config.yaml
inner_norm: false
patch_size: [2, 2]
depths: [5, 5, 5]
targets: "nearness"
residual_init: "none"
optimizer: "muon"
muon_scale: "spectral"
adamw_lr_other_params: 0.0016
max_steps: 6200
epochs: 87.6
warmup_steps: 310
Rows from block 7 of a small model that predicts nearness at each pixel, named by matrix and row number. Rows with one number within an expert belong to one neuron, the router's apart. Each number is 200 + 20 x the weight over its row's rms, rounded and kept within 0 to 999. All counts start at 0. After the name is the row's rms in percent of the matrix's.
After each expert's rows are labels from the 100 images, of 14848, where the router gives the expert most weight on average: "responds to" is what is common among them; "lies over" is the class under the peak. Only what is clearly more common there than usual is listed. The data: rendered landscapes of hills, water and sky. In brackets: how many of the 100.
# router: router (model.blocks.7.mlp.router.weight, 8x128, trained with AdamW), inputs 0-127
# up: expert up (model.blocks.7.mlp.up, 8x32x128), inputs 0-127
# down: expert down (model.blocks.7.mlp.down, 8x128x32, transposed), outputs 0-127

# expert 0
router.0,115,198,199,195,234,210,201,190,204,222,173,226,194,199,231,192,207,218,168,210,216,165,213,207,215,202,221,186,209,188,215,212,199,179,186,197,183,171,197,126,173,251,208,196,204,214,191,194,174,201,205,231,196,199,184,181,210,207,224,190,196,184,201,186,183,190,187,205,175,214,165,184,178,228,196,206,258,185,225,194,225,208,217,204,194,193,171,222,192,207,164,200,233,199,190,208,207,165,205,251,242,222,217,158,211,190,196,205,208,163,207,198,218,184,196,223,201,181,205,211,208,202,184,219,180,220,230,214,194
up.0,109,185,204,222,220,234,222,168,192,198,205,211,212,188,191,209,190,188,211,185,212,196,183,198,179,202,211,203,147,220,199,187,225,217,233,169,162,218,225,193,255,227,175,183,203,201,217,193,181,211,210,206,200,167,203,174,185,200,199,192,193,210,190,187,189,219,187,200,192,200,200,205,167,178,228,221,182,204,202,154,219,169,214,204,225,226,184,202,218,210,201,201,250,216,156,239,235,160,229,184,221,202,213,200,215,190,220,196,195,189,219,192,171,208,194,191,176,186,173,204,209,188,204,184,195,167,175,240,187
down.0,105,201,205,226,216,212,157,179,205,184,206,215,221,184,201,187,202,208,221,209,214,178,221,187,222,209,222,185,203,179,216,219,209,223,214,238,224,237,190,189,201,195,219,235,151,212,176,236,218,232,190,207,151,168,176,173,209,194,198,202,205,214,183,186,190,218,206,169,180,200,192,214,199,223,169,181,189,182,166,208,215,163,161,218,192,178,207,183,188,208,199,212,207,216,194,210,204,211,221,230,190,212,207,217,164,197,205,177,231,204,186,212,193,204,224,185,201,201,165,183,173,213,216,178,181,259,200,179,176
up.1,099,205,205,191,186,194,182,189,199,176,211,201,181,164,194,186,194,187,190,230,200,185,165,184,249,197,216,185,234,231,208,215,185,217,192,221,181,164,199,175,226,177,200,230,196,191,190,222,168,160,197,228,204,218,190,213,216,182,177,214,205,192,214,204,208,194,213,197,211,209,181,173,212,176,206,217,205,210,214,232,216,217,181,227,198,194,220,223,185,202,211,188,179,192,178,205,130,220,219,208,168,198,241,198,220,199,215,223,155,178,193,197,185,201,200,202,244,214,235,190,180,208,178,240,172,187,212,206,218
down.1,099,205,227,180,175,212,193,221,197,197,174,226,201,202,186,207,236,203,184,217,236,197,212,224,169,155,230,179,185,217,207,194,212,188,208,201,195,207,190,149,181,193,183,217,189,171,207,180,194,198,207,178,236,157,204,197,198,211,180,190,210,193,206,218,160,250,195,176,196,191,213,222,210,207,193,171,200,200,211,186,208,214,192,198,209,197,217,203,229,231,205,215,229,181,225,198,220,203,216,189,179,203,228,223,193,179,131,213,207,221,209,206,225,182,202,188,203,200,167,192,265,195,229,203,209,180,209,189,211
up.2,105,180,198,208,217,188,211,218,205,179,180,177,199,153,204,207,202,223,192,191,191,233,217,171,225,206,175,181,184,196,193,174,181,216,224,188,227,230,195,194,213,188,222,218,225,211,195,191,163,208,213,200,203,201,185,183,194,190,207,154,199,204,187,172,198,222,194,217,224,222,176,197,180,205,200,192,226,211,215,222,216,179,214,203,195,205,213,194,207,200,164,210,194,199,181,195,215,190,243,164,249,192,157,182,220,204,202,205,172,179,181,245,213,165,209,241,178,197,199,165,192,223,235,218,210,217,252,181,203
down.2,108,195,186,174,198,189,211,221,207,186,215,191,175,177,201,217,214,198,212,234,200,199,143,188,205,185,174,196,196,185,224,195,159,214,141,210,233,208,209,176,210,195,183,199,190,183,228,181,222,197,184,194,177,187,203,212,217,187,198,206,216,193,209,211,211,249,215,219,194,215,189,208,208,210,205,223,221,230,233,233,168,184,178,224,215,187,195,215,207,202,200,182,188,190,182,245,207,208,157,241,222,216,181,186,162,226,210,204,177,199,197,181,232,219,187,173,208,186,218,211,173,155,166,218,198,209,194,204,196
responds to: sunset (99); green hills (47)
lies over: gentle ground (65)

# expert 2
router.2,078,201,233,176,224,203,178,199,184,192,229,227,225,211,193,199,165,209,201,154,188,234,216,185,197,205,163,200,205,222,237,201,209,170,233,182,191,246,219,222,220,188,196,200,179,199,222,184,222,201,176,194,198,192,172,209,185,208,178,186,220,184,195,177,188,214,228,213,208,188,235,206,226,222,193,221,182,249,213,196,206,184,201,220,236,195,204,150,199,203,233,203,186,222,194,200,188,214,208,194,174,211,182,158,194,206,202,194,194,191,183,200,191,191,202,216,190,154,190,193,199,194,158,214,218,219,194,230,154
up.0,102,220,187,178,169,235,194,247,174,215,189,192,205,207,220,192,173,203,226,214,205,181,226,193,206,216,173,224,222,227,155,211,184,177,153,224,189,208,187,206,208,218,209,167,200,176,194,204,209,190,199,227,172,189,196,226,186,175,197,231,224,195,202,188,192,186,177,222,211,238,209,211,228,219,185,191,197,189,157,179,231,154,188,207,220,216,217,191,199,177,236,196,192,203,168,173,231,218,211,219,214,207,197,191,189,184,212,210,173,230,210,212,178,221,185,226,180,182,192,218,201,206,181,209,193,209,160,183,207
down.0,105,214,195,234,226,197,195,191,166,214,197,219,209,193,203,178,191,201,188,187,194,176,231,175,199,196,184,204,186,137,186,206,195,218,208,183,218,186,188,253,220,193,190,218,238,213,195,211,176,184,204,225,185,208,228,216,213,217,211,193,222,188,191,210,244,241,222,196,213,177,202,192,202,223,206,188,191,197,205,206,229,202,195,197,163,192,193,183,204,199,237,192,217,164,192,160,197,211,225,221,223,174,191,188,160,205,210,252,195,246,202,170,212,207,204,183,204,189,166,182,191,199,214,204,235,221,208,225,213
up.1,105,183,197,230,193,154,183,177,192,191,208,190,146,214,220,199,227,219,217,218,201,204,234,200,203,195,228,218,260,201,194,211,228,196,207,179,184,214,217,185,251,166,182,202,200,212,207,207,169,209,215,193,209,212,184,157,209,221,234,233,197,192,214,175,186,216,209,179,197,168,190,202,205,201,175,200,222,193,196,155,190,234,216,187,207,184,208,203,217,197,192,187,192,173,176,226,169,224,197,178,217,215,194,225,194,202,192,199,211,159,168,224,230,201,182,210,177,192,231,180,195,180,208,204,173,211,186,201,209
down.1,103,191,185,174,218,173,194,163,192,213,163,198,193,195,187,211,166,214,191,217,218,217,231,228,186,186,204,188,190,186,181,218,181,215,187,196,212,218,164,213,227,193,218,175,231,209,175,218,223,190,205,203,218,156,224,219,210,185,229,197,205,171,194,214,197,234,223,200,203,207,185,193,197,217,217,252,201,174,189,190,184,200,182,187,197,190,232,204,239,200,195,228,172,220,236,200,190,199,180,216,178,206,192,188,173,210,178,215,195,209,197,217,216,207,211,204,217,160,220,205,234,217,226,195,153,238,149,202,207
up.2,102,193,176,172,196,222,188,195,207,222,181,143,193,180,177,229,165,191,171,215,179,243,204,204,250,184,214,204,196,199,209,192,199,223,206,209,173,191,174,258,167,191,215,224,208,229,186,198,200,202,184,197,194,197,194,172,201,198,170,186,222,210,230,220,206,232,210,203,203,196,184,196,210,232,188,201,219,173,175,195,200,190,187,199,200,177,245,218,227,179,222,207,193,169,253,197,218,182,216,169,197,203,192,210,182,204,201,201,209,212,196,216,221,188,207,188,216,184,196,195,187,204,215,213,213,180,152,239,188
down.2,091,192,180,204,219,198,241,180,231,199,201,210,212,217,211,193,205,177,221,195,185,212,173,195,197,191,230,162,175,192,197,201,221,216,186,201,200,227,208,187,205,219,220,230,229,230,222,185,229,187,220,181,201,193,169,244,182,187,176,212,201,174,157,181,168,190,235,202,203,212,194,200,196,224,184,212,218,192,158,192,212,199,182,186,209,219,200,220,185,217,196,234,168,187,205,202,177,208,192,190,184,213,247,205,184,219,200,180,213,186,210,215,146,181,192,210,212,223,184,206,199,168,271,206,194,184,184,199,197
responds to: fog (98); water: dry (85); noon (53)
lies over: steep ground (36)

# expert 4
router.4,119,211,190,213,166,179,205,197,186,192,214,198,158,187,215,211,196,212,210,195,231,198,173,204,165,206,170,230,190,155,215,192,231,223,201,216,234,214,181,227,249,158,208,219,209,187,203,193,204,206,200,194,186,207,212,219,173,189,232,194,195,220,208,202,227,232,201,168,198,158,209,227,189,197,197,210,186,207,222,206,193,213,195,194,194,209,199,164,211,232,198,200,182,156,205,199,179,229,151,227,180,208,200,215,200,197,197,204,214,175,199,191,204,165,203,182,183,213,228,188,202,207,228,184,224,227,225,220,254
up.0,103,182,184,240,221,190,192,203,183,190,212,181,163,184,213,206,199,229,205,204,176,167,213,174,205,192,177,201,220,164,176,204,163,197,198,197,210,185,229,196,193,211,228,182,221,172,178,237,210,243,233,197,186,185,191,207,229,191,214,162,200,208,200,181,193,186,203,216,210,218,208,200,214,169,216,214,215,217,228,180,199,201,183,204,193,213,202,221,196,180,224,181,173,189,192,187,224,227,159,202,196,189,191,176,199,215,186,219,224,239,232,171,209,202,227,174,206,227,214,161,176,202,223,206,164,194,246,180,225
down.0,099,195,226,211,211,211,171,241,209,197,182,195,186,204,171,195,152,213,177,163,199,225,178,200,220,220,188,202,184,232,201,188,207,194,237,241,210,247,153,236,206,208,222,219,184,203,214,193,171,198,194,203,182,194,201,213,231,196,208,197,205,207,217,216,212,182,195,253,156,184,236,187,228,182,202,180,189,182,188,185,193,203,207,214,206,183,203,184,203,198,235,221,218,227,167,195,194,175,218,194,224,186,196,195,210,191,185,179,175,219,203,220,164,196,190,204,169,216,168,171,182,194,194,224,184,195,215,209,220
up.1,093,179,195,199,211,152,206,215,232,214,224,216,187,187,161,202,211,172,165,193,207,226,171,194,199,193,176,216,223,222,178,190,208,220,202,195,205,214,216,212,195,202,208,215,210,194,226,231,237,231,230,186,246,196,192,215,179,189,201,212,202,202,192,216,201,162,227,203,195,192,198,169,215,211,226,204,203,213,184,157,206,189,195,193,191,206,226,219,199,179,220,214,192,205,185,227,184,175,242,203,133,195,205,199,183,172,163,175,211,205,228,179,207,191,210,219,186,235,171,171,197,205,165,176,198,211,216,213,198
down.1,094,186,202,193,209,241,176,173,196,183,201,209,217,217,221,227,226,207,218,209,203,183,185,226,185,221,188,185,192,162,179,187,224,201,211,218,217,173,200,165,206,202,189,227,189,187,203,195,188,195,213,216,183,167,180,198,171,162,190,179,205,198,181,189,200,202,229,184,207,191,176,171,198,216,209,197,166,161,195,178,201,172,164,189,199,202,201,193,206,177,197,177,219,205,245,202,197,159,289,212,169,207,212,202,192,220,185,187,235,200,223,211,203,212,180,240,217,179,213,207,189,184,194,205,190,202,197,227,195
up.2,105,231,196,187,218,164,208,205,168,185,173,208,157,177,190,181,201,202,211,171,225,170,184,221,181,190,208,182,218,190,181,184,217,204,194,202,218,199,198,184,165,214,178,217,195,223,185,214,234,225,200,190,190,186,207,199,219,195,165,212,218,168,195,227,260,198,200,208,187,193,189,195,172,200,212,198,206,155,215,158,171,183,225,230,195,203,186,190,235,225,183,200,221,233,210,207,232,217,156,173,224,210,215,212,240,187,215,204,185,177,212,213,207,189,191,220,210,220,202,202,206,195,251,207,185,196,195,210,197
down.2,103,163,217,172,224,158,180,178,200,205,195,190,190,218,200,215,195,179,180,214,219,205,221,174,214,237,201,181,182,192,207,193,227,218,163,171,215,206,207,224,197,202,177,198,245,177,195,197,172,213,200,237,199,206,184,188,245,198,196,266,201,174,207,156,190,218,184,186,232,220,188,190,220,222,192,202,209,196,203,203,196,229,191,175,200,212,177,196,196,225,190,188,224,185,206,189,217,248,215,197,208,207,186,177,209,191,185,207,187,220,203,184,218,179,194,184,193,182,174,249,168,164,186,192,186,194,220,196,206
responds to: noon (95); water (92)
lies over: water (92)

# expert 6
router.6,116,185,193,248,181,197,205,196,189,195,189,182,197,202,196,203,218,184,154,195,204,209,213,184,207,203,190,191,218,174,183,228,176,237,182,215,188,180,206,198,218,196,245,227,191,231,186,209,195,207,224,191,194,177,179,141,215,207,179,198,187,182,224,211,196,215,175,196,188,189,181,202,247,202,234,191,226,230,209,168,238,227,174,202,211,213,180,204,184,218,233,185,239,215,215,227,158,182,227,187,187,174,222,191,166,188,223,179,217,204,202,199,209,177,216,193,205,182,225,190,229,196,214,196,177,176,218,206,211
up.0,092,228,219,206,213,202,211,179,215,204,150,175,224,236,187,186,216,235,175,151,189,173,185,232,191,206,216,200,207,171,184,199,209,205,202,214,161,238,244,201,202,153,219,184,190,202,187,215,208,181,217,191,205,210,168,180,239,196,204,233,217,192,192,201,195,166,209,193,211,205,198,206,224,193,222,197,191,179,237,178,195,188,189,210,199,214,195,176,192,217,185,218,231,203,199,228,189,180,172,205,200,211,152,193,227,216,210,212,186,161,205,221,169,224,232,203,211,201,239,178,204,196,183,186,193,207,216,190,207
down.0,089,236,208,221,211,187,204,203,229,194,178,202,205,196,163,176,211,234,219,212,222,200,206,199,170,165,165,177,209,181,195,182,186,207,201,229,200,186,172,231,203,214,191,208,206,197,213,201,240,192,181,166,216,191,184,169,221,170,187,178,199,192,203,183,183,182,162,224,220,178,193,191,235,192,222,202,179,236,249,175,173,221,230,198,226,190,180,216,230,221,195,183,196,189,236,167,211,194,180,214,202,216,193,188,201,183,215,215,167,199,202,194,189,190,239,199,195,217,239,168,206,208,212,211,169,212,187,215,223
up.1,104,210,239,162,180,223,202,229,189,180,216,235,176,231,206,178,157,158,180,189,209,192,207,199,208,199,196,170,222,220,226,213,206,139,188,218,182,211,202,194,198,216,227,218,199,182,232,196,180,193,207,195,195,231,210,189,199,216,160,209,199,181,189,175,192,175,181,197,208,185,194,193,216,197,219,189,200,221,216,184,207,204,217,201,191,157,215,176,196,237,202,190,202,247,185,211,218,223,258,202,172,206,227,199,200,197,213,198,163,216,220,173,188,185,212,203,206,214,236,183,168,179,191,202,188,200,198,190,196
down.1,099,208,187,170,208,193,189,215,191,188,230,183,174,186,182,177,194,170,191,187,206,199,199,182,216,171,177,188,203,203,187,203,200,200,193,196,211,207,206,173,223,212,196,262,224,214,218,201,210,177,190,199,195,223,232,211,172,229,217,200,216,230,151,198,200,227,231,194,184,207,193,217,187,197,168,220,204,219,192,186,170,168,167,206,163,201,183,212,223,212,181,210,203,210,205,217,190,255,214,210,221,192,190,191,185,176,209,208,229,161,223,228,200,208,228,204,218,217,246,183,229,197,198,196,257,189,210,195,222
up.2,091,224,179,180,198,215,193,208,198,199,196,188,153,151,175,195,197,203,177,199,189,221,189,210,217,211,194,219,194,205,215,216,216,229,208,189,164,146,202,204,233,152,187,237,197,217,225,222,183,196,219,232,199,210,207,168,228,185,211,224,225,209,199,209,197,193,190,193,194,231,188,192,216,198,213,208,220,216,143,211,174,216,206,176,183,226,232,222,172,199,181,191,178,227,237,205,199,217,190,215,206,168,210,178,195,170,197,209,198,230,193,181,215,204,190,218,215,185,205,218,206,190,201,158,179,224,162,201,206
down.2,096,210,217,207,206,202,218,219,203,170,202,199,207,193,211,199,245,202,221,176,201,183,179,232,218,190,207,206,234,202,239,198,220,221,194,214,151,193,190,232,183,209,188,223,184,175,215,181,169,197,206,176,237,234,169,201,173,195,177,221,184,223,219,216,174,195,224,185,202,220,210,171,193,230,195,206,185,194,241,206,186,205,162,221,206,190,206,159,211,216,207,210,212,206,222,174,164,225,191,191,221,222,190,196,191,170,207,192,207,208,199,224,211,208,240,209,205,239,188,207,213,217,182,170,180,226,153,222,199
responds to: water: dry (84); noon (83); dark volcanic rock (55)
lies over: gentle ground (68)

# expert 3
router.3,096,194,200,179,185,206,167,201,180,183,204,211,232,196,217,227,170,220,225,223,187,179,199,173,186,196,218,203,194,191,228,201,207,202,195,195,210,171,197,216,230,240,189,185,218,188,197,172,202,202,179,214,219,186,165,200,197,182,234,211,178,196,197,200,245,176,195,212,209,230,207,188,240,197,159,188,210,220,193,224,204,169,186,216,212,192,178,232,217,179,207,208,204,168,211,170,242,198,179,216,213,197,204,155,214,208,184,193,162,179,186,201,194,212,191,176,196,192,163,251,227,198,201,210,203,254,175,206,187
up.0,088,204,191,193,187,170,210,176,226,195,209,187,200,154,233,218,186,206,194,205,183,216,142,190,217,217,203,213,245,198,224,187,184,186,198,194,219,209,218,181,186,207,217,208,199,205,220,202,171,206,200,212,238,160,195,181,197,211,173,191,169,213,232,188,204,197,193,216,191,219,195,186,174,218,177,209,234,198,180,192,179,181,188,218,204,190,188,248,190,190,189,204,229,236,221,184,224,176,225,204,165,202,170,182,216,199,196,207,174,208,211,210,238,235,195,160,225,217,186,226,198,216,207,248,199,187,173,180,205
down.0,091,207,184,191,214,225,200,229,178,227,169,212,206,167,223,177,211,214,186,175,223,227,191,151,193,205,192,195,199,205,192,220,212,198,203,160,188,222,216,202,214,209,194,231,239,177,196,214,216,203,215,213,234,197,197,193,227,198,195,208,182,194,210,181,191,213,220,213,204,167,223,223,177,177,219,211,176,216,219,185,218,242,203,188,210,198,178,229,179,181,180,158,200,199,232,186,213,227,223,185,233,227,188,198,175,217,201,176,191,197,227,206,220,201,208,190,200,191,214,189,197,207,148,238,177,230,151,176,208
up.1,107,210,212,215,205,203,209,188,233,184,177,235,208,204,190,225,219,172,203,210,233,248,169,209,174,207,198,195,209,208,188,192,230,155,187,209,233,203,188,182,211,197,222,202,212,178,194,195,245,196,197,215,198,187,194,186,165,201,193,220,200,217,202,192,200,225,204,206,193,186,209,200,173,204,155,230,180,178,185,221,174,198,203,203,204,205,189,186,206,221,192,190,199,196,130,255,178,235,224,190,207,214,201,194,211,229,190,201,218,183,160,186,155,192,225,204,210,191,200,200,182,182,169,200,217,158,211,224,198
down.1,107,176,210,216,204,195,209,202,205,185,210,210,188,177,209,194,156,216,203,207,221,201,191,235,186,176,177,213,206,171,202,182,176,213,204,205,196,177,198,213,224,171,220,212,214,222,191,191,162,198,187,223,124,204,184,213,189,205,173,132,198,208,196,215,222,215,217,203,165,199,192,169,213,203,215,192,192,201,175,198,210,204,195,192,204,191,163,223,210,225,223,213,216,203,193,212,238,208,192,202,189,253,194,181,215,215,213,175,167,202,191,223,196,182,228,206,183,210,183,194,213,197,200,194,202,132,208,186,177
up.2,105,190,198,174,222,182,185,207,189,185,160,237,187,194,203,181,172,225,178,205,190,177,185,220,209,197,201,213,208,180,186,167,164,227,197,180,181,202,209,191,237,205,213,187,228,215,190,211,237,190,205,188,188,219,207,189,211,238,259,168,210,204,161,224,162,196,214,197,221,200,190,191,181,200,205,202,224,256,172,225,214,213,207,202,221,197,185,214,203,213,172,207,183,165,195,205,225,207,199,195,243,192,182,207,221,180,193,185,219,166,190,204,227,208,235,230,176,191,220,182,182,219,193,174,198,195,196,209,223
down.2,100,186,176,205,189,205,182,215,198,200,217,202,202,237,221,244,199,183,205,211,183,174,194,205,205,188,199,176,192,216,185,194,201,208,255,220,217,168,185,197,193,209,161,186,213,202,190,217,201,198,187,181,175,213,232,198,199,216,194,223,221,172,232,188,241,208,173,175,184,171,203,179,208,190,239,200,193,209,171,208,187,180,221,177,170,233,220,229,232,215,186,215,185,204,193,161,201,159,199,222,187,205,206,215,198,200,216,247,212,201,205,174,179,178,195,212,206,238,195,174,209,170,213,205,178,215,157,234,204
responds to: overcast (100); clouds (99)
lies over: sky (99)

# expert 5
router.5,084,205,168,177,172,196,212,209,229,214,187,165,197,169,205,200,234,200,191,254,197,210,189,182,225,188,204,188,205,207,179,202,183,198,187,211,209,141,193,193,196,190,197,155,227,233,187,215,199,175,211,198,217,210,208,213,203,199,199,194,172,206,190,205,208,138,178,199,207,256,214,180,186,211,208,195,198,180,194,213,179,212,204,214,173,203,228,254,172,192,181,179,189,201,199,194,205,183,199,204,226,187,200,211,234,181,210,199,202,227,207,195,200,246,202,212,213,248,183,214,182,189,197,197,190,207,213,166,229
up.0,101,206,172,186,182,171,210,210,219,224,233,198,141,153,184,216,200,179,178,212,172,213,192,206,214,207,204,150,168,217,195,204,224,179,182,246,235,242,233,197,198,193,207,196,189,208,198,212,214,200,211,183,205,189,212,215,188,182,195,193,170,192,191,225,176,204,237,182,194,203,157,219,226,193,198,206,199,194,193,251,210,216,184,197,162,218,225,199,204,172,225,209,178,191,197,206,179,201,224,220,201,186,202,215,197,194,196,185,244,185,215,171,215,209,195,194,229,214,173,193,190,222,190,173,211,205,222,203,219
down.0,100,199,193,220,205,224,192,211,187,185,246,213,189,228,219,180,224,188,200,216,193,198,171,197,188,200,210,200,216,162,197,205,192,181,179,198,205,197,217,183,184,224,229,217,203,202,165,194,189,228,194,194,220,218,243,205,192,198,214,224,224,180,204,202,166,236,235,175,196,226,193,254,220,186,204,179,179,213,173,243,193,185,170,191,199,201,227,185,242,161,196,187,213,179,155,190,209,184,198,240,187,208,190,214,229,229,175,229,160,202,191,218,190,202,189,213,189,205,180,182,192,186,181,207,192,209,180,175,185
up.1,102,195,191,193,176,227,216,195,258,223,130,224,250,226,201,189,211,209,223,192,185,188,196,206,178,211,201,213,207,197,196,224,204,181,258,188,215,165,190,162,208,168,194,183,204,192,209,212,217,190,208,188,197,188,186,202,171,228,205,218,190,201,168,157,208,219,182,209,201,197,207,230,176,187,203,203,178,159,246,185,191,186,220,209,199,242,206,188,235,190,194,223,192,198,187,201,178,181,193,175,213,206,185,197,239,213,183,209,186,223,170,188,204,201,178,206,199,214,216,195,219,176,208,194,200,192,196,194,200
down.1,099,204,180,150,187,186,187,213,232,229,185,219,223,187,226,198,213,214,205,208,169,207,184,225,185,206,201,207,205,191,193,180,217,225,185,193,242,183,222,188,201,216,207,210,203,231,177,219,204,197,180,185,213,178,217,187,213,198,187,224,203,212,165,208,212,182,213,190,182,221,202,166,208,229,208,211,228,177,183,184,186,227,190,213,201,232,243,182,191,188,166,182,170,196,169,220,188,181,175,185,193,218,237,185,240,221,231,167,202,163,180,204,193,190,207,226,186,215,213,168,210,240,207,221,223,208,162,193,215
up.2,088,209,203,220,217,184,196,201,201,194,159,195,188,216,240,217,220,202,221,211,192,214,199,203,181,204,233,169,172,203,178,200,205,168,206,223,191,178,191,198,165,209,196,206,236,223,176,212,197,201,230,196,241,204,196,199,186,194,205,183,199,206,198,215,186,175,193,203,232,231,173,217,170,181,228,178,201,159,204,208,196,169,200,218,210,203,210,211,230,180,196,181,171,199,194,214,220,200,145,186,194,207,200,194,247,212,213,213,188,180,222,224,200,206,233,154,202,214,220,204,161,223,233,167,199,191,169,161,222
down.2,094,182,210,196,161,178,208,194,232,200,152,202,202,192,207,193,201,165,218,221,171,184,198,209,210,221,228,227,199,183,194,227,209,221,196,179,209,187,230,223,193,207,195,228,217,217,212,195,195,170,215,195,205,174,171,193,209,202,172,213,164,241,214,207,226,218,217,236,189,205,210,197,200,176,193,229,225,179,203,221,206,170,212,221,187,190,155,216,220,217,162,196,177,201,239,216,191,218,203,228,204,211,198,193,224,214,191,197,174,196,192,196,204,208,218,157,231,201,257,227,199,189,188,178,209,194,157,197,218
responds to: water: dry (97); high relief (67); night (62); dark volcanic rock (33)
lies over: steep ground (71)